config.yaml
model: "class-conditioned spectrogram diffusion model"
dataset: "songs of 200 made-up bird species, synthesised, often over outdoor noise"
train_examples: 39062
n_mels: 64
hop_length: 160
input: "log_mel"
spec_augment: false
win_length: 400
conditioning: "class"
arch: "dit"
objective: "v"
cond_dim: 192
targets: ["first syllable"]
num_classes: 9
cond_dropout: 0.1
norm: "layernorm"
activation: "gelu"
mlp_ratio: 4
head_dim: 16
fused_qkv: false
qk_norm: true
inner_norm: false
moe: "soft"
kv_group_size: 2
num_experts: 8
moe_every: 2
expert_mlp_ratio: 0.5
slots_per_expert: 1
shared_expert: false
patch_size: [16, 4]
layers: 6
width: 320
positions: "rope"
optimizer: "normuon"
muon_scale: "match_rms_adamw"
lr: 0.0021
momentum: 0.98
nesterov: true
orthogonalizer: "newton_schulz_5"
adamw_lr_other_params: 0.0008
grad_clip: 1.0
steps: 11300
batch_size: 256
epochs: 74.1
lr_schedule: "cosine"
final_lr_fraction: 0.1
warmup_steps: 330
weight_decay: 0.2
adamw_weight_decay_other_params: 0.05
Rows from expert 7 of block 3, named by matrix and row number. Rows with one number belong to one neuron. Each number is 500 + 25 x the weight over its row's rms, rounded and kept within 0 to 999. All counts start at 0. Numbers have three digits each. After the name is the row's rms in percent of the matrix's.
# up: expert up (model.blocks.3.mlp.up, 8x160x320), inputs 240-319
# down: expert down (model.blocks.3.mlp.down, 8x320x160, transposed), outputs 240-319
up.122 112:555511506494476536503530551500507480516498507497503508514504522539484515485498571505494497503511481486499520476488501518557455496515478517477482491454529548505462492514507476496524484500526517551497496523493506496442573472504518517481489536
down.122 111:479497456489503539494472511503486491471461501507499502472508510463502492479519535427545498497521496458534526505508475512515493533479498517525522470534474491497476503510489483499537493519499487578565480523448514489487511504488470480496521497
up.123 093:516470525477486532489522522484473518484517491497482477448508506476536441505548549522487496452486505459516490496490510422550499461478503480564503501485468483488468498493553508525470488489506530534542493550508515487503459523484485510536523438
down.123 084:501467487535517469514496421521515508518517472479489516459505460493530535492474495490478477526513487497524519519516524517513478540517508499497518504520516469535513513495482509469491482507527511495548479504515525494473451469498480473521525505
up.124 096:549522489499510533490477566480472483487435506473529527495483500485489541517495519498530485502507517490483527522510506538487492492509490484503487557468493460509520540497497466505483448510532511509483532504516443507496527523519487504489541465
down.124 092:513481487494482495470500513482508511537479523472528492484511507515506528518465516519507460522478498503539455451510447503514552499495510501496505460527517515517524532509458498504500547524507503483466526499511556515489514504483493465475536485
up.125 096:478510490499502500496529531499508506566505499491488474485425506510513494492493518479501524471501483531488472463496457527461489471549503504470498498495500541505502489524472512496477489478470510499554492537520496489529503522450478502510514549
down.125 090:485517519509536487496441462493523509410508496505530488482490476534503468473543440477495492516497494458540497494515493506482516456528507495529473483473530506478530515503458487498482504494506509504494467502518510489498445499512474488497509490
up.126 088:522487470519506515514516514503503488462538490530523487537574514478483486492517479538507494540497494482517490506500547472518545524510477486542513528511471540518472499497433463495472530538497521545471521493507512482465470530496559447491521519
down.126 084:443455479489487476519523482520483512495480509497509553530472501509435452506465502494512505483529483526492498497502496542451520542521477516490527482495550494505526498509434473514537513535496478523489530453503513489491536525518550426496502520
up.127 096:505478510483506507487508523510495504479525497489512506455508510474517474484476555482527473457499482510465472536487488479525533500507507495481490484478511502494548549506487502509478550505527494510505513530498498534500478478460477528490530463
down.127 082:524472472488512510494533486497490499478453473502498495468479480483500438513490458506536484530508513480498433511494484486487471477527505497488471517519497515490521464484511467504505452504491498518516485572497502526454524518512507499502518499
up.128 093:525497505504511510485488555504485492493503513510500470539541507503495561495490537504541492486508479459513493513500542473489516467500521480489487507510519506505548498506540530493483490514508498433489518543497513493512490520516522499499508505
down.128 082:553461496499501457502553481477509509549525520494501498546482511497492545502494492524531486502507496507498479504504503537476509462536483505506484424500472513508492495490557481480462485539500502514489494510503499440505518501497559499481488491
up.129 096:494563549484505528481504470498505496483463468509481533486515507525469550485533531490543501506495518502561499457490501467516493486499518456525510546473449478516460499513447490491522527497461493508515533522510483475504522509495501527495518508
down.129 110:524443544488485509496497492475466509488466485513495510543538493499523469489496524483473513462531475463509535506487492512486552495563442531567504534474482499500496511512496442479479501523491512513539529496485506483525495504537498519517462513
up.130 129:552483524508482496449508499495495494519519518502499522494529521541542504451507510512518481489487512487516521485496460513474476484477516500483484570520508518492499486514544466488528488473508522497493488564472484489505474503496533540518496506
down.130 104:479461508497493514502468459508503493556498483503486496487474492529512482548505442458519514514512487457509477500501474516521504550511486502484484505499456557509531502511502504510486495489502497518467540501507501526528522490512462496493489488
up.131 105:486499527494510487537563486508495503481466488507515508495513502506489516554514568538471467481513498514511473492503493465533506528460489510535524472500504498509488493495481504499492477494512522429511495524520496446521447504487515490540553449
down.131 093:509505537504501500468475459499493502484500513514516519471475497504514500502487536470461497501476493519528539525502476529525474470539462491539511512496505476482525467512489486485510485525517499484517443536507489501531427478501466467508492532
up.132 091:528495495479495483492515501513491504453498503490483495574489493487499444508471453484491499480512507491550477505525539471492510567481480481462482464550505514500516494490514507495503565524500489474520542505508495475493481513525466478489517515
down.132 095:544517492487492537493483500491502494514502521524509501528461512466525421500455545497538502533487517479506491518504496502496526539496498497548521483500522530496467484485524484517507438476495498517500441500488476497446495498503507537511513481
up.133 098:527503505512494522449533504503514513489514488493488495506482513517521534508504535519554489537503480480507506504501524458554512510475493501548518565454470448493491526501565444495593542516499504430515454520506510516481566506487536572465478460
down.133 105:509531478495482518478479518509494491495535517501505535500506476507528493514547457500508484523550502460487518477501497489500509439499494498480520516482479478500523526517512485487501511482502492546513464479492470525432499508516543495490467499
up.134 102:465494503497494480504497441514493501555489492494484532507484524473498503500466546504519509520500490510491466526475517416464508473516466504467473523470483502495488531521517463474460508426495507475520501543535479521535511497491513559521521523
down.134 098:557495517499496499489475489502482490496499491528515490442482494483529421513516483522547480464499495526505492511480502515492459516528481503544506512478512420530551519516488542497497508530495503466531509462489479552455491481513486509468502512
up.135 088:488515532486472494499482537460528489514473504492511534519446509503546499548500480507544494515495471514501518526487522513473474507490543497530493537485484488500533491501458498512533544499494510518500513516456489467515487505524488529480493513
down.135 078:504489474524504475490526485485471500508538499484495504495531516499506477460547521513481452536522486489477495510532529549468537502503521506509505513464494457506493470508483481496511539481501498474513523557525512461499524507490495489498504482
up.136 086:484502482490503557530502479506516497455480504487513501469476497513515551506492496515496472551499491480504499515515502477548500532491514497502503550540465436479528498490414489517541525509501514432517544516491501458491499499506494511476545503
down.136 093:458523496516499522477494467503512507498511497492481527506527497459515534481465466493452475506497516465480461501510431495534501482508514507508483510520466470505447491501487470495549492491522465495476469512503500504481485491532460525491553487